{"horizontal_flip": true, "norm": "layernorm", "mlp_ratio": 4, "fused_qkv": true, "qk_norm": false, "moe": "top_k", "adamw_lr_other_params": 0.0011, "max_steps": 27900}
Rows from block 4 of a small masked image model, named by matrix and row number. Rows with one number belong to one neuron. Each number is 50 + 15 x the weight over its row's rms, rounded and kept within 0 to 99. All counts start at 0. After the name is the row's rms in percent of the matrix's.
After each neuron's rows are labels from the 100 images, of 14848, where the neuron reaches its highest value: "responds to" is what is common among them; "place" is the part of the image that holds the peak. Only what is clearly more common there than usual is listed. The data: procedural textures in two colours, tilted and lit.
# fc1: MLP up (model.blocks.4.mlp.fc1.weight, 1536x384), inputs 128-255
# fc2: MLP down (model.blocks.4.mlp.fc2.weight, 384x1536, transposed), outputs 128-255

fc1.293 092:38 59 48 37 39 74 77 53 54 55 52 30 60 55 44 59 47 36 40 48 69 78 81 46 49 47 65 45 18 74 45 70 49 42 57 47 59 47 34 36 40 50 55 27 55 87 79 60 50 39 51 58 56 46 44 54 40 37 57 46 50 57 47 60 63 52 41 55 62 56 70 44 40 62 59 72 47 51 58 52 66 58 60 68 74 80 42 41 62 57 61 68 17 50 24 46 35 80 66 57 45 13 56 57 57 72 50 72 11 65 56 35 51 42 45 72 24 70 54 58 76 56 43 52 61 48 57 48
fc2.293 084:49 20 39 59 34 78 63 45 42 70 63 48 65 47 42 55 45 48 43 66 42 63 39 86 38 44 53 40 28 37 64 61 65 72 60 52 57 49 64 55 43 50 25 47 40 19 32 65 32 45 42 68 67 52 38 48 43 42 52 20 46 52 47 54 62 53 58 70 37 63 42 30 53 51 47 58 46 53 46 33 70 44 81 48 28 50 64 52 13 52 47 56 26 80 19 71 17 65 42 46 48 40 31 68 32 60 42 51 54 53 71 33 39 58 70 61 41 20 62 50 62 46 40 38 62 41 87 69
responds to: white
place: top right

fc1.487 103:54 51 13 67 56 30 46 36 54 06 54 74 74 52 53 55 46 47 50 17 70 75 40 52 42 58 77 32 66 85 45 68 52 53 33 29 61 30 60 50 51 46 54 43 59 36 59 54 47 53 56 48 47 78 76 47 70 60 45 65 75 42 57 62 73 50 46 41 50 35 68 61 69 26 56 52 28 29 51 49 38 58 60 26 45 43 28 51 51 17 52 56 65 65 66 49 40 62 47 36 50 65 46 41 62 80 52 70 51 29 99 29 47 74 50 46 49 71 64 67 58 42 63 45 68 17 52 51
fc2.487 094:39 69 49 59 34 42 43 30 56 56 77 26 58 46 65 56 57 47 57 30 65 39 36 42 56 77 65 47 73 69 51 54 30 58 39 32 31 38 52 16 69 47 55 40 17 36 57 52 43 63 71 70 27 47 45 48 45 66 75 48 53 59 66 72 51 42 86 43 51 72 65 33 66 31 45 24 00 50 27 34 60 46 24 11 57 63 39 64 57 49 51 66 59 79 69 25 41 63 24 43 30 65 28 53 75 68 25 65 42 36 63 60 53 33 78 45 56 52 55 43 40 35 52 52 63 25 45 77
responds to: white
place: bottom right

fc1.667 097:34 77 33 48 56 66 57 63 59 38 69 64 47 52 62 78 40 58 54 61 54 41 41 32 55 66 67 34 35 64 44 38 71 40 54 61 50 80 61 65 76 52 72 57 57 82 54 48 58 57 63 46 45 52 52 50 23 54 49 75 36 64 52 67 57 59 67 60 41 62 57 56 40 38 46 59 58 43 38 65 56 50 47 58 25 72 61 46 45 26 77 42 49 54 47 19 60 67 71 63 21 31 84 46 57 71 50 50 29 30 64 74 74 28 52 56 34 50 38 32 41 58 26 66 18 55 28 70
fc2.667 099:73 68 52 48 57 29 70 62 86 74 45 62 40 55 54 61 48 40 66 63 47 62 42 58 78 81 66 31 58 59 49 44 64 31 28 64 42 61 36 41 30 74 60 58 62 40 24 40 67 59 49 47 53 70 44 52 78 57 47 43 35 61 33 44 59 35 71 60 29 44 51 72 42 39 53 61 35 45 51 09 52 61 51 42 31 58 69 44 27 68 42 36 36 42 40 34 58 31 45 95 52 46 65 38 43 52 72 47 63 35 47 36 30 68 40 64 54 00 37 56 67 69 45 08 51 28 68 64
responds to: rays; spiral
place: bottom left

fc1.314 129:52 37 74 45 66 62 53 64 37 40 77 53 37 52 64 58 40 49 46 69 45 46 59 36 24 58 29 35 50 44 35 55 71 71 53 58 49 55 63 51 64 30 49 34 55 60 46 57 73 43 44 36 79 38 51 56 60 40 63 45 44 67 43 74 65 46 44 41 30 34 67 37 49 69 58 33 38 59 56 68 65 43 31 35 56 49 49 48 69 44 35 71 52 62 48 58 64 41 35 29 53 37 27 63 70 53 26 49 25 22 52 49 58 42 37 38 41 51 46 64 40 45 47 42 71 77 52 45
fc2.314 145:57 53 56 56 74 33 58 50 25 35 80 57 53 42 74 51 25 38 29 51 48 26 41 43 49 41 73 32 41 49 45 50 59 55 55 48 56 54 48 34 56 48 39 41 49 48 33 24 48 38 75 49 73 62 50 67 57 53 53 59 46 54 56 35 35 38 55 75 34 43 48 40 77 76 40 68 27 39 68 76 66 49 37 22 50 33 52 58 79 23 50 69 50 54 56 30 50 45 65 57 44 29 42 45 67 64 42 88 21 72 50 22 58 72 45 69 66 44 52 55 23 41 46 51 60 53 49 31
responds to: crumpled; white
place: bottom left; middle left

fc1.288 106:33 56 42 85 57 61 62 71 81 72 59 79 42 68 50 35 58 55 67 50 48 34 43 53 58 20 37 43 72 53 67 48 22 50 48 79 47 35 40 66 33 39 04 61 64 63 53 32 38 44 89 25 53 35 67 52 87 35 56 67 53 48 58 63 51 62 43 66 60 52 45 65 43 61 54 46 53 41 21 59 35 70 58 42 52 58 53 23 57 30 61 75 46 62 75 41 31 71 39 69 43 57 50 77 54 48 54 39 64 27 29 37 53 44 27 58 38 64 65 42 55 37 30 41 47 79 39 80
fc2.288 102:53 50 63 71 48 79 12 31 58 41 45 49 47 46 29 64 49 46 33 57 27 55 42 68 50 81 63 59 54 30 58 41 56 59 26 52 67 61 52 33 62 84 44 13 42 52 19 56 62 33 20 51 52 63 18 48 41 69 33 56 33 68 42 70 64 22 81 81 53 38 68 52 48 19 58 64 37 52 46 13 58 34 70 39 57 42 57 58 49 38 56 68 24 57 57 62 56 63 57 65 41 52 73 52 39 47 46 64 49 67 44 35 71 22 26 47 32 44 68 20 60 52 40 63 37 30 62 51
responds to: rings; white
place: top centre

fc1.278 094:59 24 50 55 79 22 50 62 62 39 68 70 67 29 65 70 56 33 59 65 56 50 62 68 47 48 35 73 43 64 56 38 71 40 67 52 54 32 65 33 64 45 43 44 50 36 35 60 75 79 62 64 65 38 23 59 53 53 46 51 44 58 62 53 47 64 22 77 44 79 61 77 32 74 51 62 53 54 45 52 25 36 45 55 64 69 54 62 57 47 55 53 46 58 64 24 68 26 62 54 74 46 39 77 49 57 78 36 67 55 42 32 75 50 49 71 35 61 32 24 49 66 61 78 59 44 59 43
fc2.278 116:47 51 48 58 64 38 50 63 21 65 33 51 76 66 70 42 33 48 48 31 68 52 50 51 56 75 37 47 54 44 48 56 31 34 71 79 73 78 49 44 42 47 58 50 49 43 32 26 49 41 60 52 75 53 82 81 76 61 31 71 54 61 65 40 62 52 26 35 60 45 37 25 63 60 57 53 30 65 41 43 50 29 46 52 30 73 58 35 53 60 53 62 57 50 44 47 52 64 57 61 28 63 84 71 45 43 72 38 58 26 74 57 29 75 36 57 69 32 64 42 10 32 74 31 53 63 56 77
responds to: rays; spiral; rings
place: top right

fc1.536 106:42 32 42 57 67 34 56 34 57 36 64 39 48 41 35 56 62 43 52 33 80 62 49 33 44 42 41 53 51 71 42 33 41 38 20 38 42 50 58 45 50 53 54 72 35 45 45 59 66 39 45 34 73 63 40 17 31 35 56 53 37 04 66 56 55 53 56 72 25 55 46 45 33 45 18 69 61 52 63 53 69 70 45 34 66 54 64 41 45 68 58 30 26 50 48 65 19 54 51 36 61 55 70 42 39 76 42 58 51 53 17 33 40 35 67 41 66 48 66 72 79 47 69 35 60 32 50 90
fc2.536 115:68 41 45 32 41 30 87 47 86 39 57 61 54 53 53 73 73 39 40 40 75 68 68 36 34 57 34 60 69 47 57 50 69 06 55 24 16 12 53 39 49 52 62 77 53 22 58 72 47 43 54 47 75 33 24 30 63 35 42 42 46 78 33 66 45 39 60 59 29 59 33 58 52 41 49 18 31 36 46 32 62 48 45 51 53 47 53 83 53 42 47 64 32 69 61 23 30 23 60 70 56 53 47 43 54 44 44 40 34 56 41 45 51 60 71 43 47 49 53 67 48 37 73 68 76 43 63 56
responds to: spiral; rings
place: centre

fc1.109 108:40 57 58 49 52 56 63 30 38 27 66 53 76 52 22 66 30 28 63 13 38 77 33 43 40 67 17 45 69 48 38 45 61 47 24 45 52 75 47 27 63 37 48 44 53 76 53 10 63 78 65 70 30 24 33 50 29 72 34 25 71 55 43 51 71 67 48 50 37 51 61 48 49 48 64 42 50 61 53 39 52 56 56 46 37 61 29 31 29 66 45 60 35 24 72 58 43 63 58 44 79 32 72 32 49 71 39 60 50 69 52 19 49 37 83 70 46 65 81 44 86 44 63 46 53 25 31 73
fc2.109 094:05 37 38 36 26 57 44 50 59 67 52 70 83 47 58 55 47 22 47 54 43 75 57 42 64 42 77 51 59 70 58 41 49 51 34 63 42 42 70 29 56 27 47 38 15 64 29 36 69 47 63 59 60 28 81 48 14 64 70 61 68 64 29 50 52 41 48 46 59 73 73 41 74 63 61 59 51 49 66 17 72 67 60 45 68 60 26 54 67 57 26 55 45 48 30 51 38 31 63 68 65 53 48 40 72 38 21 48 40 51 34 28 34 55 93 62 49 36 69 61 34 34 70 29 49 41 60 68
responds to: rays
place: bottom centre

fc1.209 110:71 51 66 52 87 54 34 39 53 44 64 60 23 54 47 45 32 49 57 55 70 65 40 30 44 46 79 59 41 65 19 52 64 30 69 54 40 54 33 42 70 60 39 44 45 34 61 44 36 25 43 73 33 65 47 41 53 53 61 42 47 56 79 19 56 44 39 68 46 46 71 31 31 43 60 66 80 64 35 58 38 57 52 46 72 46 51 40 26 41 53 50 79 46 56 60 33 51 43 75 42 48 58 44 48 65 44 53 33 70 49 31 39 24 40 55 59 56 56 56 42 61 62 28 64 84 70 55
fc2.209 107:42 46 42 55 47 45 67 69 29 73 62 64 47 69 72 34 59 51 45 57 61 30 17 75 23 27 57 70 62 58 61 68 55 58 38 52 27 43 45 64 53 13 71 93 48 43 42 52 39 56 30 86 56 42 51 59 31 78 59 38 57 71 56 53 30 56 57 28 67 45 46 51 29 43 56 40 62 52 66 40 38 36 42 50 51 75 48 40 37 41 30 65 47 36 45 52 49 64 35 39 41 40 82 17 65 50 51 52 41 59 39 48 45 67 71 23 36 41 57 39 65 74 52 44 42 52 36 45
responds to: crumpled
place: bottom right

fc1.609 094:58 36 64 47 68 45 66 61 44 52 67 53 47 57 47 73 30 39 48 44 42 49 59 59 56 53 37 42 53 66 47 52 80 39 47 70 76 76 80 45 55 54 41 54 72 30 43 42 49 24 54 60 66 47 52 56 68 43 68 61 49 36 33 50 46 54 43 54 32 23 30 48 45 63 52 33 87 62 44 48 31 52 30 67 55 56 25 73 15 65 46 11 48 43 57 42 52 81 41 49 55 60 40 61 55 33 57 45 58 49 54 60 39 28 32 27 49 43 49 39 87 59 61 80 30 56 64 46
fc2.609 087:41 71 41 55 27 51 34 50 64 37 38 37 58 44 61 43 50 61 59 41 63 39 34 51 51 40 57 60 42 31 63 52 14 54 54 36 30 24 29 33 46 37 58 43 33 44 52 69 50 65 56 31 45 27 68 57 33 34 34 40 47 57 59 51 52 56 47 67 44 67 69 31 60 64 36 62 22 31 44 38 64 54 63 44 52 45 95 25 79 45 56 81 56 60 33 52 40 31 52 58 46 33 74 48 46 59 53 46 40 59 53 39 45 39 10 79 55 55 49 35 16 53 59 25 57 28 24 75
responds to: yellow
place: top left

fc1.705 109:50 23 71 61 64 65 75 50 47 52 60 39 73 51 39 48 43 43 68 49 35 40 43 65 39 47 49 75 43 50 32 72 41 50 85 60 73 31 68 31 67 50 32 40 39 36 36 57 57 48 49 80 56 86 62 57 56 66 44 34 60 34 55 53 56 64 37 41 58 55 87 42 32 51 51 56 53 68 33 73 82 55 84 43 55 39 36 46 32 50 51 30 67 69 50 57 50 51 37 98 56 44 82 50 51 43 37 53 42 39 60 58 37 58 52 48 71 75 57 37 51 56 56 19 51 66 40 31
fc2.705 101:62 63 48 49 27 29 69 40 65 64 76 38 25 52 42 62 47 37 47 49 50 54 48 63 72 38 83 53 26 31 49 42 59 32 61 44 55 55 72 47 09 55 37 46 53 33 56 37 56 26 42 63 38 49 43 66 51 46 50 53 28 34 49 70 16 67 31 37 63 70 64 49 44 63 49 68 47 48 37 54 53 67 52 43 43 74 53 43 53 51 29 53 37 56 41 32 71 35 63 61 47 44 62 55 52 57 74 76 38 59 45 61 51 73 74 25 63 51 42 32 45 73 42 43 42 71 39 71
responds to: crumpled; white; ground colour: white
place: bottom right

fc1.24 093:16 47 67 60 47 47 29 38 77 40 66 29 46 37 56 55 70 79 40 58 52 47 26 60 55 17 54 24 52 66 73 40 49 54 70 52 56 57 52 48 64 50 45 44 62 69 54 46 32 58 56 36 63 41 45 56 56 33 42 56 47 32 53 40 67 40 35 43 33 67 31 33 33 53 32 50 62 75 87 57 38 52 48 43 40 53 74 16 50 40 38 17 65 61 50 42 66 74 37 68 33 62 54 58 52 53 55 60 42 47 28 43 70 76 59 61 71 59 45 43 45 69 55 71 69 33 42 31
fc2.24 107:62 58 59 61 59 51 64 44 44 61 55 66 45 40 29 45 44 49 32 38 20 29 52 74 56 58 36 69 55 32 49 34 39 41 25 56 57 72 74 57 31 49 37 48 66 39 48 55 69 36 65 45 92 65 61 54 69 32 44 74 64 70 55 67 62 37 62 37 76 16 45 67 60 66 51 55 61 31 72 47 42 55 72 61 73 34 36 37 61 68 48 73 37 54 69 62 35 53 62 58 53 67 48 35 27 33 45 43 45 83 76 35 35 66 75 47 42 60 49 55 28 70 35 56 32 78 55 45
responds to: spiral; rings; rays
place: bottom centre

fc1.484 118:62 68 70 64 64 62 75 72 61 57 51 43 45 52 64 64 53 35 40 65 69 38 49 48 67 54 58 61 24 60 39 58 66 49 27 33 26 51 61 56 50 57 70 50 38 38 48 37 72 56 48 37 34 28 56 61 51 41 64 60 52 46 25 24 74 52 50 45 48 68 56 40 63 48 65 72 22 66 63 75 51 64 44 30 34 67 42 43 41 49 72 55 52 42 76 44 38 53 49 41 76 37 46 70 65 57 51 19 52 43 46 35 49 64 30 77 60 40 25 38 59 43 69 16 69 62 57 42
fc2.484 111:46 73 67 58 67 61 53 53 45 41 61 33 52 28 70 66 26 59 41 45 73 34 51 48 52 33 83 36 48 56 56 39 52 43 29 29 37 27 86 25 46 38 21 42 37 51 39 36 51 26 55 65 60 46 21 56 79 56 42 38 43 48 46 50 43 67 69 51 39 62 15 78 46 42 47 52 22 25 44 68 48 52 67 42 54 51 44 67 60 84 53 61 32 56 69 53 74 47 53 38 47 56 59 55 44 86 12 71 49 44 51 62 46 72 65 50 41 28 39 48 46 59 52 40 49 57 39 54
responds to: crumpled; white; ground colour: white; pink
place: bottom left

fc1.301 106:60 30 13 63 41 37 45 62 34 40 17 69 49 53 35 60 45 51 45 60 76 41 61 24 49 63 79 54 52 53 26 55 28 46 54 64 52 64 53 51 33 42 45 47 64 36 23 25 60 52 52 51 43 13 63 57 38 58 52 27 55 39 64 55 44 44 47 47 82 62 27 58 52 76 36 60 47 38 50 45 51 57 74 41 34 19 28 47 49 44 70 77 41 60 64 42 49 51 57 59 78 55 48 36 51 58 50 35 29 37 33 49 57 72 58 68 51 35 56 52 56 50 65 69 48 54 71 65
fc2.301 087:17 32 33 44 38 72 60 52 42 50 33 64 48 46 47 66 50 64 50 66 41 19 66 24 50 47 58 33 27 54 39 48 43 50 54 26 61 77 82 41 44 65 49 41 62 51 47 19 47 59 73 56 60 32 41 70 18 50 25 42 55 63 49 44 44 69 43 44 58 51 35 29 33 46 34 40 79 53 42 28 68 43 11 37 61 43 47 61 44 47 60 66 57 42 30 48 50 54 58 39 65 66 67 47 58 41 43 35 27 65 39 47 62 51 97 52 55 47 84 55 67 36 37 54 73 45 70 49
responds to: purple; green; rings; ground colour: purple
place: top left

fc1.199 103:38 59 47 28 71 89 45 49 29 60 44 45 46 51 47 27 46 59 27 65 63 73 26 28 41 76 39 69 52 44 51 50 50 74 52 54 42 35 58 57 70 49 48 50 45 58 58 62 53 42 43 70 36 49 24 55 68 36 72 72 46 47 35 57 42 58 55 49 47 55 45 40 30 34 66 46 46 28 72 52 47 50 41 47 71 67 68 58 92 52 20 50 35 38 66 50 52 55 73 62 61 57 42 31 53 56 44 72 72 37 44 36 56 44 46 83 31 60 73 73 19 37 34 73 51 61 72 29
fc2.199 102:28 22 91 88 47 57 46 56 47 79 61 33 34 41 53 69 69 60 33 30 55 57 55 39 67 50 50 57 39 45 38 43 71 33 48 59 72 64 34 57 70 59 41 65 20 40 45 26 43 33 80 48 46 29 48 42 31 42 35 48 48 56 36 45 31 50 48 67 44 65 17 38 52 39 45 31 50 50 67 28 45 49 66 42 42 35 78 45 53 64 47 58 76 57 53 49 35 56 45 97 60 45 19 80 73 73 39 36 41 60 73 73 47 52 63 55 30 62 74 36 43 53 55 42 48 51 38 28
responds to: seen at a slant
place: top left

fc1.593 103:64 40 49 51 52 66 31 49 69 60 55 39 50 75 34 45 52 52 59 77 22 50 50 37 53 76 39 41 25 47 41 55 79 54 52 60 55 44 34 41 55 42 62 46 70 48 36 38 41 68 14 83 59 65 28 29 71 46 74 44 46 78 51 73 34 44 61 60 46 78 54 68 43 52 63 63 68 48 49 41 39 63 48 16 07 34 50 46 41 33 69 71 34 65 31 52 37 44 59 47 72 54 41 62 60 37 45 34 46 45 66 77 42 35 58 60 39 41 47 78 45 42 34 36 45 48 55 34
fc2.593 107:69 52 63 38 40 47 52 35 79 66 58 59 66 59 61 51 29 45 40 66 66 41 62 56 74 47 42 39 59 21 53 19 29 60 32 29 49 35 72 46 70 51 76 54 20 64 60 62 26 55 76 59 43 20 47 52 48 54 63 47 45 39 58 36 40 49 36 70 55 50 44 32 45 81 35 22 53 53 50 58 49 71 70 52 51 37 24 29 42 30 66 32 65 45 87 40 54 71 44 58 56 74 40 30 49 54 73 53 57 35 92 59 32 73 35 42 46 48 48 42 57 80 57 61 87 47 64 42
responds to: rings
place: top left

fc1.60 086:53 32 68 81 73 28 64 50 51 15 64 32 35 46 66 53 60 54 52 52 35 43 20 41 64 43 47 36 40 55 44 33 76 63 61 61 65 55 64 52 90 36 02 49 55 52 65 83 31 32 40 45 63 80 51 28 39 21 50 30 34 45 77 50 50 51 44 58 51 75 55 57 57 23 68 44 61 63 75 82 43 59 40 39 57 56 36 42 53 28 58 58 58 44 54 37 61 68 50 60 42 28 45 34 91 72 35 58 59 73 57 39 71 49 63 66 52 60 53 69 83 28 29 39 69 53 51 37
fc2.60 110:56 61 73 86 28 73 38 57 19 32 37 66 52 32 22 32 37 27 34 43 63 63 79 55 72 22 65 39 64 32 86 40 50 65 44 45 62 59 19 33 39 60 33 47 42 57 86 46 48 79 27 57 68 40 47 43 67 46 50 63 78 64 43 52 56 39 60 44 38 43 30 19 61 37 53 43 43 52 45 84 60 49 74 56 60 47 59 62 50 49 43 58 66 51 56 61 49 27 41 19 74 48 41 52 61 20 60 57 40 72 41 46 49 42 41 54 53 44 55 43 52 57 38 58 33 80 49 63
responds to: spiral; rings
place: bottom centre

fc1.420 097:40 47 72 60 74 41 50 48 78 49 62 46 65 66 47 84 64 73 12 68 57 74 56 48 54 47 38 45 43 48 45 39 51 55 35 42 51 46 61 55 55 70 31 44 42 60 77 49 55 37 49 54 39 28 64 54 40 40 29 63 21 80 72 49 69 35 40 61 49 44 61 36 58 50 60 40 59 66 59 61 62 36 53 68 48 64 69 30 62 53 60 45 21 64 60 55 38 52 49 38 52 28 19 57 91 60 33 23 69 51 53 36 66 55 46 41 22 95 46 48 62 52 47 33 59 51 75 51
fc2.420 091:63 27 37 40 48 57 61 27 34 69 65 61 78 67 74 60 73 64 69 32 50 24 31 63 49 43 45 48 66 47 48 79 51 42 66 41 51 23 43 39 64 70 74 54 58 57 48 52 31 70 39 55 41 46 54 48 68 40 50 40 51 89 33 55 63 51 24 59 65 44 47 73 42 51 16 47 36 72 64 50 48 47 50 26 59 31 71 56 45 56 44 59 73 49 62 62 58 37 69 67 52 81 82 56 65 47 43 67 37 53 75 32 56 47 64 24 78 39 37 67 76 51 58 58 33 47 43 31
responds to: seen at a slant
place: top left

fc1.718 115:68 48 57 65 27 66 53 79 33 53 42 25 55 37 40 42 65 51 78 51 74 47 72 56 38 61 64 06 43 60 56 60 31 29 57 58 59 57 54 51 74 46 41 51 53 64 26 62 61 25 35 45 50 46 31 61 49 35 58 44 69 57 56 57 40 49 50 39 53 58 32 69 27 58 65 68 35 53 33 88 62 53 49 67 36 48 30 40 34 48 73 49 47 49 49 50 74 86 64 55 60 22 15 49 32 49 32 75 56 37 67 54 36 39 59 53 47 37 45 56 44 66 57 35 75 39 52 52
fc2.718 114:68 43 44 26 68 44 40 20 60 64 36 64 40 58 57 48 74 42 43 41 61 45 38 23 48 49 38 74 58 47 42 76 49 75 36 67 61 26 76 48 35 32 61 40 72 46 64 79 33 59 73 57 16 72 44 68 39 54 40 61 25 44 75 42 69 59 30 65 52 56 58 66 77 41 34 33 67 30 60 20 61 31 35 46 56 35 63 63 58 53 35 38 45 44 42 38 44 42 48 48 35 71 69 51 71 73 67 30 59 43 39 77 38 39 59 59 51 63 38 32 67 55 42 61 34 56 36 74
responds to: white; pattern colour: white
place: top right

fc1.94 072:63 28 45 70 45 49 71 59 26 26 32 60 58 46 70 54 67 44 47 59 20 61 39 67 52 36 46 49 60 33 55 36 37 35 74 36 64 65 04 86 73 55 46 27 53 42 26 71 20 82 60 54 25 39 45 64 59 34 36 48 55 56 48 49 67 39 50 24 14 56 51 51 17 66 39 26 42 41 60 37 43 19 71 33 50 41 30 44 43 44 23 44 36 48 56 50 37 29 64 35 64 38 56 78 79 69 43 55 36 33 81 34 48 54 57 48 56 69 50 42 37 58 52 33 73 42 51 50
fc2.94 081:70 44 47 18 65 38 28 53 50 82 89 50 34 71 64 39 61 32 45 68 60 56 87 57 49 42 58 90 42 77 13 47 46 40 36 28 59 17 40 44 59 37 62 42 50 43 48 73 28 30 39 53 51 44 58 29 31 61 50 49 44 38 62 26 46 65 78 43 44 55 51 43 50 27 35 43 38 59 60 54 38 56 52 22 66 44 47 44 54 30 71 53 65 52 65 62 53 51 52 38 44 22 45 36 35 54 57 22 33 51 48 57 51 62 00 70 28 74 37 64 51 41 52 43 30 63 12 54
responds to: crumpled; blue
place: top left

fc1.634 103:55 26 50 37 57 50 65 68 77 38 32 65 54 72 51 47 28 35 49 73 53 71 52 30 45 38 71 52 41 48 54 56 55 56 56 59 59 59 69 53 39 53 49 67 32 73 51 61 59 55 58 15 50 36 57 88 46 75 50 59 73 34 38 68 70 71 68 34 33 59 61 46 61 71 68 62 42 60 46 49 43 70 34 51 81 79 47 36 42 29 41 50 82 70 55 60 61 36 38 66 49 36 62 43 63 66 61 29 37 45 74 44 73 68 23 67 76 76 27 68 73 71 64 43 72 71 42 36
fc2.634 084:45 60 61 37 43 48 79 67 47 52 51 43 50 43 44 41 39 76 46 43 77 39 50 33 56 44 51 76 38 19 61 66 33 51 65 34 45 15 56 56 55 46 48 46 54 32 30 26 33 29 62 34 61 60 33 64 35 58 58 24 63 95 37 48 58 51 35 56 69 47 24 50 55 37 29 60 51 39 68 49 54 38 29 39 51 41 41 56 98 61 48 82 43 68 52 50 47 23 13 22 50 47 31 51 73 43 49 67 46 45 72 67 25 73 74 67 56 50 39 88 50 59 52 33 41 58 32 42
responds to: crumpled; white; red; pink
place: top left

fc1.422 113:38 31 62 62 52 57 34 65 66 59 42 36 47 66 38 62 62 38 39 61 88 73 40 70 64 19 55 56 77 45 16 31 69 84 58 62 32 65 49 37 52 40 33 64 61 43 54 67 44 11 71 54 55 64 51 36 79 74 54 61 66 28 65 48 64 42 46 76 56 51 60 50 46 56 26 79 28 58 54 52 62 50 34 54 63 84 44 47 70 44 75 50 63 35 45 44 54 48 40 54 74 39 43 38 49 14 47 74 49 51 47 58 53 31 51 44 74 43 66 61 38 47 64 63 75 23 57 56
fc2.422 104:76 50 56 61 51 35 77 65 47 59 42 49 61 58 33 46 75 46 42 58 67 56 46 21 72 59 62 57 52 45 46 42 86 42 73 43 20 59 66 46 49 44 47 57 43 34 60 55 34 39 71 37 69 43 46 71 79 54 49 55 52 65 49 59 38 51 42 59 44 54 68 48 81 55 47 33 30 53 69 40 46 41 28 52 40 89 63 22 38 47 68 42 65 36 61 20 54 30 40 23 40 43 17 39 51 29 55 63 25 32 39 55 23 56 58 80 31 42 79 57 77 58 61 55 56 35 57 26
responds to: spiral; rings
place: centre; middle left

fc1.395 096:40 75 70 57 72 20 52 55 51 58 63 55 67 28 74 45 45 46 33 47 36 57 49 55 29 84 76 14 42 54 71 48 55 65 39 50 63 42 16 42 60 65 59 16 72 67 49 33 42 54 43 44 66 60 66 44 76 43 45 38 58 73 57 62 60 21 52 55 34 31 59 49 36 46 44 55 66 57 52 44 24 74 64 41 58 48 32 67 44 36 51 72 58 46 51 11 45 90 54 58 51 41 73 60 74 39 46 35 52 52 58 58 19 78 57 30 48 39 27 70 91 40 53 27 47 20 57 56
fc2.395 096:34 19 42 72 57 40 34 57 32 37 58 69 59 69 35 74 45 71 55 45 69 71 43 34 43 32 33 58 46 60 22 59 14 77 66 51 47 41 38 41 52 57 52 32 59 41 44 56 45 48 64 71 36 61 52 35 44 19 62 54 53 47 50 41 52 41 44 42 41 39 30 43 63 56 56 47 74 57 54 18 59 57 45 28 75 36 48 61 17 69 56 56 74 56 56 44 60 59 56 57 65 32 61 71 61 30 49 82 71 78 57 44 42 61 67 30 77 56 04 38 33 32 63 62 33 52 61 53
responds to: rays
place: top right